From a checkpoint of a small image diffusion model.
Model: 48-pixel images, arch dit, norm rmsnorm, activation squared_relu, patch size [4, 4], layers 6, width 256.
Training: adam_atan2 at rate 0.0014, 8700 steps, batches of 128.
Rows from block 2 of a small image diffusion model, named by matrix and row number. Rows with one number belong to one neuron. Each number is 128 + 24 x the weight over its row's rms, rounded and kept within 0 to 255. All counts start at 0. After the name is the row's rms in percent of the matrix's.
After each neuron's rows are labels from the 100 images, of 14976 (inputs lightly noised), where the neuron reaches its highest value: "lies over" is the class under the peak. Only what is clearly more common there than usual is listed. The data: simulated stained blood smears. In brackets: how many of the 100.
# fc1: MLP up (model.blocks.2.mlp.fc1.weight, 512x256), inputs 86-128
# fc2: MLP down (model.blocks.2.mlp.fc2.weight, 256x512, transposed), outputs 86-128

fc1.400 086 [162 141 120 103  75 120 114 145 137  69 129 117 140 153  95 105 135 138 174 139 146 116 135 137 112 126 156 148 104 115 157 116  85 118  88 112 123 137 115 142 160 126  88]
fc2.400 092 [129 169  75 149 129  92 113  99 171 171 108 138  84 111 130 143 143 138 133 163 121 151 120 125 147 120 144 135 103 132 150 102  76 168  91 128  93  73 116 149 121 136 148]
lies over: small cell (61)

fc1.36 097 [119 139 149  97  84 107 145 109 128 108 121 131 128 107 138 120  84 111 126 125 110  93 167 128 126 101 144 117 166 146 142 160 140 102 130 193 149 135 105 119 111 114 129]
fc2.36 091 [117 131 138 132 119 139 175 124 114 128 110 128 137 163 115 210 104 144 142 124 135 108 119 121 161 175 134 119 121 109 142 137  99 106 132 122 132 155 146 138 143 126 153]
lies over: small cell (100)

fc1.464 113 [ 96 158 149  92 119  96  67 140  92 141 108 145 121 131 109 121 149 118 133 161 116  67  64 140 128 157 127 137 154 130 180 112  95 146 121 160 155 103  76  65 119 138 154]
fc2.464 104 [ 90 121  97 112 164 120  49 126 142 113 137 133 141 156 147 120 130 137 138  68 150 104 147 133 108 143 118  82 104 125 134 116  95 161 121 139 129 146  96 137 122 127 130]
lies over: small cell (87)

fc1.233 102 [144 158 123 164 167 130 135 143 107 134 157 115 111 110  76 101 159 126 108 113 129 134 126 132 144 135  83 141 120 160 122 132 136 130 124  94 116 159 142 145 151 123 132]
fc2.233 106 [155 140 128 128 160 159 132 116 126 128 141 128 137  76 111 123 153 142 116 129 127 106 122 130  99 131 135 143 142  99 106 124 135 121 140 135 121 120 159 102 103 133 165]
lies over: small cell (84)

fc1.144 137 [112 134 118 118 105 126 140 121 138 119 139 123 127 143  97 113 151 145  99 160 139 198  77 128 145 116 120 124  98 150 126 117 124 115 138 131 120 147  78 107 162 152 143]
fc2.144 116 [126  95 140  80 128 132 136  81 126 132 108 153 118 141  92 110 176 102 143  92  99 158 156 120 112 149 136 115  91 142 104 116 114 151 155 100 143 153 144 120 113 134 129]
lies over: small cell (62)

fc1.264 122 [128 139 145 168  91 125 143 118 153 142 157 145 120 111 137 120 123 120 148 139 151  84 126 101 115 153 110 122 164  94 129 100 120 129 151 123 152  85 169 108 183 111 151]
fc2.264 133 [113  99 115 103 109 120 149 133 131 130 156 177 115  79 124  97 134  85 125 114 172 187 145 127 118  97 115  64  91  92 113 174 145 190 111 114 124 121 130 184 157 122 112]
lies over: small cell (71)

fc1.401 108 [110 121  84 117 143 123 126 123 119 141 122 125 110 138 103 176 141 143 161 102 132 113 150 137 155 149 123 142 101 124 142 109 109 134 124  94 103 131 157 152 119 114 122]
fc2.401 102 [137 119 160 130 117 108 113 155 123 126 130 161  92 151 102 128 137 167 124 169 126 113 131 135 108 114 129 121 143  61 142 119 127 152  90 141 132 128 166 123 116 126 115]
lies over: small cell (100)

fc1.452 098 [139 146 116 133 152 131  99 113 137  74  90 159 115 129 106 129 122 166 125 117 132 166  57  42 128 141 109 169 101 127 124 145 117 149 171 137  84 143 127 167 122 134 162]
fc2.452 098 [147 143 136 117 150 150  99  96 101 193 148 129 126  82 128 128 153  94 106 140 107 156 202  80 129 171 139 131 100  98 151 156 142 145 144 123 122 145 135 153 133 126  86]
lies over: large cell (93)

fc1.439 095 [123 118 113  86 113 119 117 102 152 115 144 105 131 161  99 158 111  86 113 124  91 159 116 148 138 170 170  98 137 167 172 123 119 130  87 106  87 137 136 173 150 123  99]
fc2.439 097 [150 129 135 139 130 152 115 108 133 159  97 110  76 111  86 151 134 102 121 108 164  95 118 104 145 158  89 157 149 112 165 107 127 135 113 125 143 178 117 142 111 139 155]
lies over: large cell (76)

fc1.6 122 [134  92 177 160 144 119 131 116 132 121 108 137 115 106 100 147 107 122 102 175 129 171 137 108 150 133 137 112 137  97 131 141 111  94 112 158 124 130  84  95 129 165 126]
fc2.6 115 [127 157 141 131 133 101 151 136 112 155 126 116 124 129 114 125 143 125 150 119 142 113 127 134 106 141 136 134 166 140 140 141 146 123  93 127 123 132 114  94 167  72 117]
lies over: small cell (88)

fc1.21 088 [ 76 136 105 114 127 125 117 106 126 155 115 122 144 134 133 148 130 109  97 126 108  84 146 182 137 133 140 131 141 127 119 115 144 111  75 134 166 121 140 103 171 147 163]
fc2.21 095 [106 117 161 111 101 118 109 130 157 128  99  93  78 120 103 127 115 146 146 173  91 131 144 158 115 107 101  89 132 159 123 140 154  95 107 152 132 116 153 143 100 119 130]
lies over: large cell (57)

fc1.309 106 [128 165 163 128  98 168 105 150 128 123 114 149 120 139 155 105  94 139 157 122 151 141  91 153 134 151 123 154 142 126 176 116 146 118 144 113 144 161  97 107 154 123 125]
fc2.309 092 [141 140 145 136 117 145  53 109 164 122 152 134 109 160 138 130 124 129 106  97 120 112 135 126 116 116 107 119  95 124 144 113 147 150  99 120 119 157 148  86 157 149 118]
lies over: small cell (99)

fc1.5 115 [148 144 106 112 119 127 125 139  80  86 117 149 104 139 148  96 117 194 135 100 155  93 104  95 134 114 147  88 155 115  85 107 135 137 151 101 192 146 107 148 155 123  99]
fc2.5 100 [150 131 106 149 141 122 128 116 154 143 150 148 140 149 121 139  89 107 143 115  96 131 101 133  78 144 109 170 129 103 117  95 154 129 130 134 140 124 100 114 145 108  73]
lies over: small cell (90)

fc1.285 095 [100 147 136 100 162 134 120 114 144  89 152 175 105 136 106 168 139  96 108 116 133 122 108 100 120 151 134 123 152 127 102 187 150 141 161 119 141 118 108  85 161 140 162]
fc2.285 094 [120 118 129  96 136 133 135 118 121 182 139  90 127  98 123 152 121 153 158 101 126 131 131  71 134 153 112 100 183  92 121 176 144 120 157 115 131 105 158 116  69 138  82]
lies over: large cell (41)

fc1.346 105 [160 119 116 106 144 122 129 151 115 102 122 189 150 134 114 165 142  91 120  86 159 124 159  98 120 138 132 133 106 109 142 161 148 126 139 130 136 120 162 114 119 104 173]
fc2.346 106 [142 118  99 147 117 139 118 109 151 126 122 139  70 133 142 128 175 154 143 175 110 120 134 145  95 171 123 132 137 137 129  95 149 170 134 133 129 133 155 119 110 129 127]
lies over: large cell (100)

fc1.469 096 [116 158 111  92 122 152 137 121 127 112  93 162 127 151 154 154 121 126 124 102 146 113  87 134 118 119 135 130 179  95  95 122 126 127 115 195 122 137 112 137 170 102 141]
fc2.469 101 [117  95 119  91 144 142 129 117 106 144 198  66 116 121 112 174 167 141 145  84 120 136 167 149 157 111 139 156 146 160 120 132  90 133 107 120 128 105 138  92  96 151 109]
lies over: large cell (84)

fc1.427 109 [119 118 108  95 171 136 102 115 103 124 136 115 118 166 174 160 136 164 129  98 112 113 136 137 105 118 138 137 123 123 121 133 114 161 103 117 118 165 130 183 116 162 109]
fc2.427 125 [103 167 121 159 152 128 121 132 135 148 121 158 138 149 133 119 118 138 123 158  86 144 144 126  82 131 137 137 138 155 128 109  89  90 118 164 116 137 141  64 106 120 111]
lies over: small cell (56)

fc1.287 160 [125 135 127 111 126 120 159 143 134 126 123 171  97 142 132 143 102 143 116  97 104 154 104 122 172 149 142 138 141 137 150 125 123 109 121 140 121 104 127 117 140 148  81]
fc2.287 158 [135 135 128 145 111 131 126 146 151 121 124 164 118 107 142 119 130 124 102 168 104 139 126 141 138 129 128 128 125 110 130 129 108 159 107 100 141 109 132 142 137 170 109]
lies over: small cell (77)

fc1.169 094 [ 86 147 131 114 130 136 141 136 127  97 126 139 115 169 200 167 186 130 135 148 152 129 158 123 124  97 111 135 128 125 148  61 130 147  95 157 131 117 143 136 147 125 123]
fc2.169 093 [105 117 141  99 126 175 128 136 121 129 143  72 149  92  97 130 175 124 124 127 132 119 105 135 156  95 129 144 123 145 128 102  92 131  97 131 115  98 131 148 129 149 138]
lies over: large cell (83)

fc1.245 111 [157 146 117 145 125  86 151 153  98 153 151 119  94 130 140 133 123  84 123 112 175 130 125 132 155 173 116 134 139 134 119 102 138 141 147 167  98 112 130 123 126 113 118]
fc2.245 091 [119 121 127 132 122  91 160 135 115 112 120 109 121  82 125 125 159 151 117 128 127 115 119 142  82 151 116 149 123 117 127 145 131 128 134 128 140 132  93 154 128 140 120]
lies over: small cell (92)

fc1.146 097 [128 156 138 153 100 138  95 130 128 100 121 116 123 114 131  91 129 121 157 141 147 105  97 173 147 101 100 119  95 134 146  94 109 133 114 156  68  87 155 122 156 148 141]
fc2.146 094 [132 117  69  99 116 137 100 137 124 170 102 113 135 126 176 109 107 147 100 123 132 167 155 139  88 178 180 137 107 125 141 132 110 148 101 133 111 127 159 112 143 115 150]
lies over: small cell (97)

fc1.348 100 [151 169 156 156 156 128 104 129 139 100 121 177 118 123 166 127 146 160  94 170 168 141 136  88 142  93 142 110 124 103  88 142 127 119 121 153 154 134 134 146 108 104 148]
fc2.348 106 [ 98 205 132 109 170 102 152 115 155 168 156 145 126 112 136 156 112 118 114  63 120 112 124 134 103 136 130 168 173  84 127 123 139 125 142 116 133 106  98 149 135 158  99]
lies over: small cell (100)

fc1.279 104 [122 130 115 180 148  92  60 125 135 119 125  76 137 121  99 129 144 132 135  96 125 119  92 117 128 147 174 135 129 156 141 129 119 139 124 145 139 125 126 116 144 142 177]
fc2.279 117 [160 134 179 165  89 148  91 123 129 153 124  98 114 119 128 124  92 141 126 162 138 145  93 117  89  98 121 117 139 115 121 120 118 118 132  91 148 117  95 126 136 163 163]
lies over: large cell (27)

fc1.210 101 [ 96 116 147 126 178 116 114 136 156 150 117 126 115 111 147 121 149 160  89 105 142 123 177  89 140 126 109 146  91 160 105 130 120 102 181 168 195 120 140 128 129 129 176]
fc2.210 102 [117 132 132 157 102 130 113 187 126  97 138 170 115 114  96 136 167 110 146 188  91 129  84 140 136 114 140  96 104 106 109 151 115  85 191 153 116 140 138 124 138  72 100]
lies over: large cell (40)

fc1.204 105 [ 94 148 153 127 113 112 118 110 142 133 160 142 130 120 171 160 107 102 120 135 131 140 112  88 113 138  84 135 113 140 158 174 116 103 161 130  83 111 128 125 127 139 137]
fc2.204 097 [ 57 161 146 153 149  97 138 133 120 101 115 104 133 114 144 140 124 128 166 145 166 152 148  99 119 110 140 134 100 124 149 179  94 119 155 103 127 203 166 120 135  91 102]
lies over: small cell (76)

fc1.303 089 [ 94 128 101 133  91 128 123 165 109 117 126 171 107 135 119 130 145 112 104 123 130 132 166 101 146 125  93 139 188 104 181 163 129  92 109 140 123 150 140  96 131 122  76]
fc2.303 091 [ 98 107 117 156 106 110 133 181 132 114 110  89 153 155 217 127 171 166 140 135 168 124 106 100 120 121 140 107 155 149 142 128 106  85 138 130 113  99 114 110 123 147 189]
lies over: nucleus (80)

fc1.173 097 [115 114 133  99  84 152 114 122 137 104 141 100 125 108 113 129 136 113 154 144 111 131 196  62 127 150 154 122 120 174 167 161 115 174  78 142 144 117 121 163 134 174 114]
fc2.173 097 [136 160 142 121 162 154 137  86 152 151 132 125 122 158 124 137 138 165 148 129 140 181  71  75 122 150 106 139  96 130 129 143 135 143 107 145 138  97 145 114 137  80 121]
lies over: large cell (82)

fc1.111 091 [ 86 118 146  91 124 113  98 141 149 114 149 132 134 120 143 187 153  89 159 147 127 151  91 149 152 121  75 114 119 103 118 189  88 123 173 137 123 133 147 136 154 135 123]
fc2.111 096 [ 91 118 133 168 119 142 163 137 150 127 103 100 121 151 124 112 114 153  97 141 141 118 153 135 128 127 164 124 125  93 126 157 106 133 168 156 129 139 158 104 119 127 113]
lies over: nucleus (63); large cell (33)

fc1.444 083 [140 144 143 160 113 116 129 111 135 147  95 198 112 128 133 153 105  99 103  81 113  99 122 178 115 109 120 141 110 122 136  92 167 118 130 165 159 112 119 107 122 171 135]
fc2.444 087 [146 121 136  96 128 115 132 172  93 110 115 132 131 145 151 141 101 143 120 137 143 117 124 171 114 122 144  97 150 139 126 131 137 117 123 122 119 156 122 115 145 135 117]
lies over: large cell (92)

fc1.465 087 [112 144  84 126 152 142 104 131 123  94 109  89 140 142 140  88 117 127 167 116 156 124 109 199 131  93 113 126  88 140 121 106 131 119 141 115 169 142 140 125 114 135  86]
fc2.465 092 [150  90  97 118 100 140  81 100 166 164 126 168  97 105 131 141 126 108 118 105 117 139 152 178 133 100 150 105  89 115 115 120 126 158 131 131 124  91 159 127 165 106 138]
lies over: large cell (82)

fc1.459 091 [109 139 121 114  85 132 118 113 147  76 127 148 120 119  91 122 114 136 143 125 115 151 117 121 140 121 152 146 117  92 161 143  94 137 173 133 169 131 132 165 103 128  91]
fc2.459 093 [136 125 149  92 108 152 157 151 134 128 130 106 158 115 114 120 123 123 136 128 115 138 105 122 111 129 149 149  85 106 135 119  80 108 155 121 140 145 166 150 123 134 158]
lies over: large cell (53)

fc1.171 096 [ 71 139 106 140 163 100 146 137 139 201 138 151 118 115 126 154 144 143 119 117 142  99 196  35 120 104 154 128 152 135 165 152 139  88 113 141  81 129 132 166 108 122 122]
fc2.171 093 [ 66 117 126 118 122 105 136 163 118  34 138  76 124 127 160 125 175 108 123 152 124 102  73  66 121 106  84 158 168 119 162 179 134 112 108 138 141 123 118 131 119 159 135]
lies over: large cell (75)

fc1.365 090 [ 94 149 124 154 128 102 143 131 144 160 126 148  90 113 146 128 141 104  88 158 115 170 186  70 153 161 102 114 129 105 162 159 173 114 144 118  92 138 101 114 173 125  98]
fc2.365 088 [137 140 138 162 145 137 157 170  96  99 113 104 157 102 163  91  98 129 163 138 152 126 112 123  83 136 109 111 114 126 141 131 169  84 147 130 102 142 120 125 135 117 140]
lies over: small cell (60)

fc1.315 097 [112 121 114 136 156 102 154 117 131 111 128 104 103 129 130 161 157 118 119 135 167 123  95 125 115 150 187 168  89 124 108 174 128 113  75 124 160 127 133 119 135 161 153]
fc2.315 097 [155  81 133 132 163 174 149 102 146 132 119 162 152 100 139 146 123 151 108 125 102 143 155 102 136 124  85 105  93  86 116 182 100 128 107 106 149 104 150 120 125 107 118]
lies over: large cell (39)

fc1.295 094 [131 127 120 131 106 117 126 112 139 153 133 141  98 146 135 134 127 154 146  93  94  86 120 158 105 119 187 125 125 174 150  53 110 100  66 156  56 129 156 211 139 121  79]
fc2.295 093 [147  99 134 131 126 119 117 156 134 114  85  76 154 136 105 136 155  63 102 162 133  95 125 133 153  96  76 108 131 128 159  88 123 141  72 152 146 153 168 161 106 150 192]
lies over: large cell (55)

fc1.433 091 [ 73 145 110 139 118 136 104 129 142 124 150 119  99 142 102 149 109  94 137 116 158 139 108 140 143 169 141 113 142 175 142 144 156 106 122 150 124  96  98 177 112 127 119]
fc2.433 092 [ 61 108 125 139 127  81 126 132 136 136 119 123 130 171 139 114 115 109 132 135 157 131 168 140  66 111 129 153 140 121 121 130 142 159 127 131 146 127 134 126 126 130 103]
lies over: small cell (88)

fc1.446 084 [109 155 124  92 165 140 117 136 116 109 120 147 143 143 129  95 199 162 117 118 131 110 172  93 138 139 139 128 146  82  87 122 169 155 129 134 120 141 129 116 123 134 166]
fc2.446 095 [123 126  84 142 147 144 116 152 126 134 133 127  86  92 131 174 176 159 119  88 105 125 142 135  93 142 141 128 120 107 112 111 168  95 143 116 128 147 100 135 118 125 125]
lies over: large cell (100)

fc1.475 085 [184 163 152 154 131 108  92 122 149 108 134 117 144 105 138 147 103 143 152  96 144 139 141 129 125 186 100 129 136 129  95 114 153 126 159 104 152 110 105  88 112 128 146]
fc2.475 092 [129 155  85 117 165 133  92 117 127 128  94 148  98 146 152 105 110 125 107 124 145 134 102 132 158 124 126 149 118 132 128 121 153  72 136 168 157 123  72 132 130 117 172]
lies over: large cell (63)

fc1.269 108 [128 150 104 123 159 138 150 153  90  84  93 139 122 125 157 103 102 108 146 146 112 114  53 115 109 125 109 146 138 115 148 127 115 163 180  98 136 127 135 153 114 148 113]
fc2.269 104 [125 116 136 158 149 124 134 151 173 132 168 115 131 153 104 105  68 106 123 108 139 114 139 128 175 107 141 124 129 135 150 124  94  94 135 114 133 103 122 149 138 111  90]
lies over: small cell (77)

fc1.101 105 [100 117 116 135 151 105 103 123 152 116 146  96 171 109 108 139 106 139 127 134 156 147 124  96 119 133 119 137 121 130 115 142 135 139 119 146 106 153 164 114 173 125 169]
fc2.101 115 [139 133  79  84 162 119 127  95 142 112 125 130  57 144 149 115 119 119 120 127 128 101 132 129 161 122 118  98 132 128 123 135 170 177 120  92 130  98 105 152 129 125 128]
lies over: small cell (99)

fc1.408 096 [121 138 121 130 132 100 138 119 163 155 125 128  94 138 101 124 108 162 137 105 109 131 159 144 111 142  68  99 143 130 179  75 112 138 138 136 111 131 126 110 127 113 109]
fc2.408 099 [130  77 121 106 129 113 152 119 119 111 116 122 124 106 123 135 148  91 111 133 150 121 115 143 192 164 186 159 139 165 151 107 134 140 153 150 110 137 135 151 118 142 144]
lies over: large cell (52)

fc1.128 135 [138 114 142  51 182  99  97 129 134 157 158 185 117 129 161 142 142  98 123 118 133  84 150 108 113 129 145 105 141 129  99 130 139 104 105  81 131 125  64 115 103 121 159]
fc2.128 148 [137 116 104 123 159 165 127 149 130 132 129 133 141 137 178 100 101 109 120  95 119 143 159 126 133 139 151 125  90 136 116 146 135 175 122 157 117 139 102 162 118 118 145]
lies over: large cell (52)

fc1.470 114 [103 135 123 134 132 137 129 130 148 130 132 133 118 129 170 102 150 149  83 109 130 110 136 101 118 154 134 140 107 156 110 109 152 147 134 128  99 112 141 165 112 118 150]
fc2.470 107 [105 145 144 120 130 135 141 154  74 128 102 117 141 116 109 119 162  85 172 135 130 139 133 121 138 158 138 119 109 143 130 123 142 110 137 104 151 159 120 132 161 150 103]
lies over: large cell (99)

fc1.492 090 [131 117 112 183 102 141 132 141 122 154 135  96 119  88 168 146 128 119 160 166 153 133 152 139 124  64 190 123 126 183 105 120 136 106  92 136 153 118 149 134 107 127  89]
fc2.492 087 [132 126 122 111 142 127 126 140 124  82 110 146 123 153 137  98 110 138 113 145 130 133  80 143 139  88  74 157 110  95 121 132 160 110 107 118 119 100 120 133 140 138 157]
lies over: small cell (57)

fc1.487 093 [ 85 138 123 131 154 121  85 117 153 129 156 133 120  97 152 139 149 165 105 128  95 108 110 105 116 147 127 122 172 148 171 158 131 108 133 154  73 125 149 177 148 140 117]
fc2.487 095 [110  91 122 128 131 135 103 122  92 126 101 120 128 178 126 107 181 123 147 102 153 118 130  85 157 132 118 125 173 102 119 166 137 122 118 122 140  98 184 181  98 140 120]
lies over: small cell (55)

fc1.150 094 [122 118 125 105 113 131 112 132 150 109 137 147 118 166 111 130 104 131 153 150 140 128 108 121 106  66 130 140 114 113 101 138  38 128 100 105 118 162 165 135 168 131 135]
fc2.150 106 [112 128  89 137 112 122 170  92 130 145 121 121 139 124 135 132 140 103 149 126 119 159 150 127 139 141 120 141 106 164 135 156  76 127 162 125 131 111 149 146 120 142 123]
lies over: small cell (65)

fc1.494 082 [115 145 128 138 132 123 109 113 153 120 109 145 167 141 112 123 112 168 110  89 150 169 104 111 128 141 108 118 143 150 160  94  98 127 153 132 183 123 148 114 145 133 126]
fc2.494 094 [112 107 151 100 135 158 126  90 101 134 146 114 141 149 138 132 117 114 138 169 122 142 119  85  98 119 142 158 120 142 120 110  99 114 123 128 141 169 126 112 152 128 141]
lies over: large cell (87)

fc1.64 098 [121 152 148 131 143 116 152 114 131  95 138  92 141 107 124 155 126 119 133 146 123  96 107 125 117 174  94 141 152 123 127 133 135 149 109 143 143 166 101 172 112 125 122]
fc2.64 101 [ 96 108 154 142  85 116 145 183 126 140 109 157 124 132 135 151  82  75 129 112 140  86 159 124 141 164 138 124 134 133 138 130 116 133 142  78 147 136  76 147 115 142 143]
lies over: small cell (97)

fc1.96 093 [147 114  98 121 126 133 129 118 136  83 148 113 155 124 126 137 114 113 125 123 139 167 153 119 141 102  97 102  98 145 179 111 128 121 152 152 151 167 135 143 138 122 130]
fc2.96 093 [168 158 124 116 128 145 114 113 138 172 121 134 103 117 142 147 115 140 112 149 102 130  96 107 110 111 175 141 107  82 151 108 167 115 159 108  99 103 144 140 112 145 148]
lies over: large cell (31)

fc1.333 091 [183 108 107 115 102 120 170 128 155  79  93  97 106 147 116 107 109 109 115 134 125 135  68 157 137 140 160 129 100 161 123  62 127 146 125  85 145 111 108 167 148 140 112]
fc2.333 091 [185 134 154 132 151 182 176 102 136 182 141 145 143 134  72  99 113 116 115 169 161 191 180 145 118 141 140 101 100 125 123  67 153 137 110 139 143 109 117 155 118 131 126]
lies over: small cell (80)

fc1.473 082 [129 150 175 120 138 122 152 112 133 116 148 179 156  97 135 103 120 152 130 119 129 104 105  71 138 153  96  91 172 129 141 150 121  95 112 139 121  97 122 100 125 130 135]
fc2.473 086 [156 136 127 180 160 155 157 139 106 105 173 139 132 137 155 134 152 109 124 109 135 115 102  80  93 139 163 137 191 160 133 148 115 132 106 116 149 128 110 134 143 142 153]
lies over: small cell (80)

fc1.70 113 [136 134 114 164 138  92  71 122 129 114 101 116 160 131 143 151 133 138 130 102 117  91 152 130 139 126 121 119 100 115 121 110 112 126 103 114 143 178 156 128 122 135 147]
fc2.70 111 [116 130 160 123 142 114 127 131 103 132 122 131 124 102 173  98 151 113 154 136 127 155 154 120 107 112 112 137 136 137 138 134 141 146 133 143 127 119 200 122  98 107 114]
lies over: small cell (86)

fc1.305 094 [138 157 104 140 120 122 136 119 110 141  95 116 131 133 110  96 108 131 186 116 100 126 124  61 136 117  86 133 125  96 150 125 124 100 166 145 196 132 129  95  92 158  86]
fc2.305 095 [131  94 111  89 115 127 136 117 161 124 132 123 119 123 170 150 141 111  87 124 117 128 112 106  66 125 184 109 125 147 127 146 135  86 133 138 125 101 127  82 144  53 145]
lies over: large cell (34)

fc1.481 097 [138 138 113 128 181 138 127 141 117  79 129 116 126 111 132 122 140 120 130 106 143 163 132 140 122 174  89 105 160  99 118 133 116 133 144 129 140  70 118 126 133 107 160]
fc2.481 087 [130 143  93  98 130 176 112 141 138 127 141 113 146 148 111  80 155 145 132 131 136 128 157 127 103 135 151 140 143 139 129 126  73 160 131 109 118 133 110 120 131 115 139]
lies over: small cell (59); large cell (41)

fc1.376 097 [ 78 151 127  98 132 132 163 130 149 124 127 109 129  97 131 138 113 160 126 141 147 151 151 118 104 159  97 104 125 136 174 106 134 126 156 183 131 162 131 137 136 124 116]
fc2.376 098 [ 85 132 130 108  90 115 152 166 164 110 116 134  98 142 143 144 115  94 136 119 137 138  91 124 159 157 157 142 148 122 158 108 176 114 161 140 147 109  94 145 136 132 144]
lies over: small cell (79)

fc1.477 101 [ 90 143 142  81 118 108  78 132 141 142 132 105 122 141  90 184 161 153 135 143 107 122 116 144 121 186 132 150  74 126 144 104 142 109 111 163 124 144 134 137 140 130 169]
fc2.477 103 [181  97  92 157 123 110 127 133 149 139 166 101 104 139 120  83  95 108 120 134 118 150 102  79 152  79 138 141 173 124 111 105 128 131 131  60 110 125 110 152 127 134 155]
lies over: large cell (39)

fc1.493 090 [147 131  84 150 224 137 149 124 123 113 146 140 132 172 116 155 125 111 134  98  84  94 123 130 154 118 116 119 119 123 128 138 127 104 109 141 127  99 104 130 123 123 126]
fc2.493 103 [ 95 109 151 113 236 135 150 139 138 140 121 134 122 125 145 137 130 129 152 171 111 129 143 139 103 135 140 109 141 128 155 138 139 132 142 133 139  96 120 110 183 122 136]
lies over: small cell (100)

fc1.117 099 [132 152 146 101 142 153 121 111 136 127  95 181 109 125 131 123 103 152 128 130 115 111  89 162 141 107 111 112 152 133 154 155 137 137 158 142 146 153 172 138 100 125 118]
fc2.117 089 [107 173 108 144 122 177  99 150  97 132 152 124 150 104 160 169  99 115 134 127 138 121 138 123 141 122 127 118 122 131 138 160 123 132 155  98 141 137 145 145 157 109 121]
lies over: small cell (100)

fc1.289 098 [125 143 186 107 156 105 142 122 141  89 106 109 115 106 120 149 130 123 141 117 145 123 123 121 144 159 146 129 155 154 118 139 141 119 149 114 143 131 102 105 155 109 154]
fc2.289 097 [120 150  67  84  92  97 139 117 158 139 160 175 111 147 116 162 181 113 137 138 146 126  97 110 107 109 117 147 163 130 125 149 121 147 134 146 146 134 131 133 155 138 166]
lies over: small cell (62)

fc1.191 099 [212 109 158 125 137 103 143 161 125 120 134 171 138 131 110 129 120 101 163  95 161 146 169 110 170 107 113 135 132 125 115 161 124 120 125 163  80 106 115 122 108 121  92]
fc2.191 088 [130  77 115 144  93  98 164 155 126 118 129 120 153  87  96 151 145 142 116 159 153 124 144 137 111 121 129 163 122 127 137 118  75 112 133 123 117 128 112  98 143 118 146]
lies over: small cell (100)

fc1.501 085 [133 132 140 103 111 113 148 111 160  95  81 102 117  83 168 133 113 107 110 122 156 174 169  95 130 145 110 143 179 121 114 104 144 104 141 127 111 126  98  93 131 126 170]
fc2.501 092 [128 159 153 147 124 133 151 167  62 151 150  97 109 107 185 140 130 126 153 121 133 118 137  95  52 120 142 162 126 130 132 118 152 119 142 133 128 138 153 101 150 125  97]
lies over: small cell (56)

fc1.402 103 [171 162 140 167 156 123 109 133 136 136 123 181 135 137 161  29 127 109 137 175 165 100 125 148 122 117 141 114 140 165 145 135 105 140 159 153 133 187  95 136 135 124 134]
fc2.402 103 [147 220 142 163 130 147 164  98 145 106 142 153 118  95  95 158 140 133 126 112 126 130 106 107 145 105 145 148 128 118 116 120 159 105 117 153 126  81  98 133 152 121 119]
lies over: small cell (99)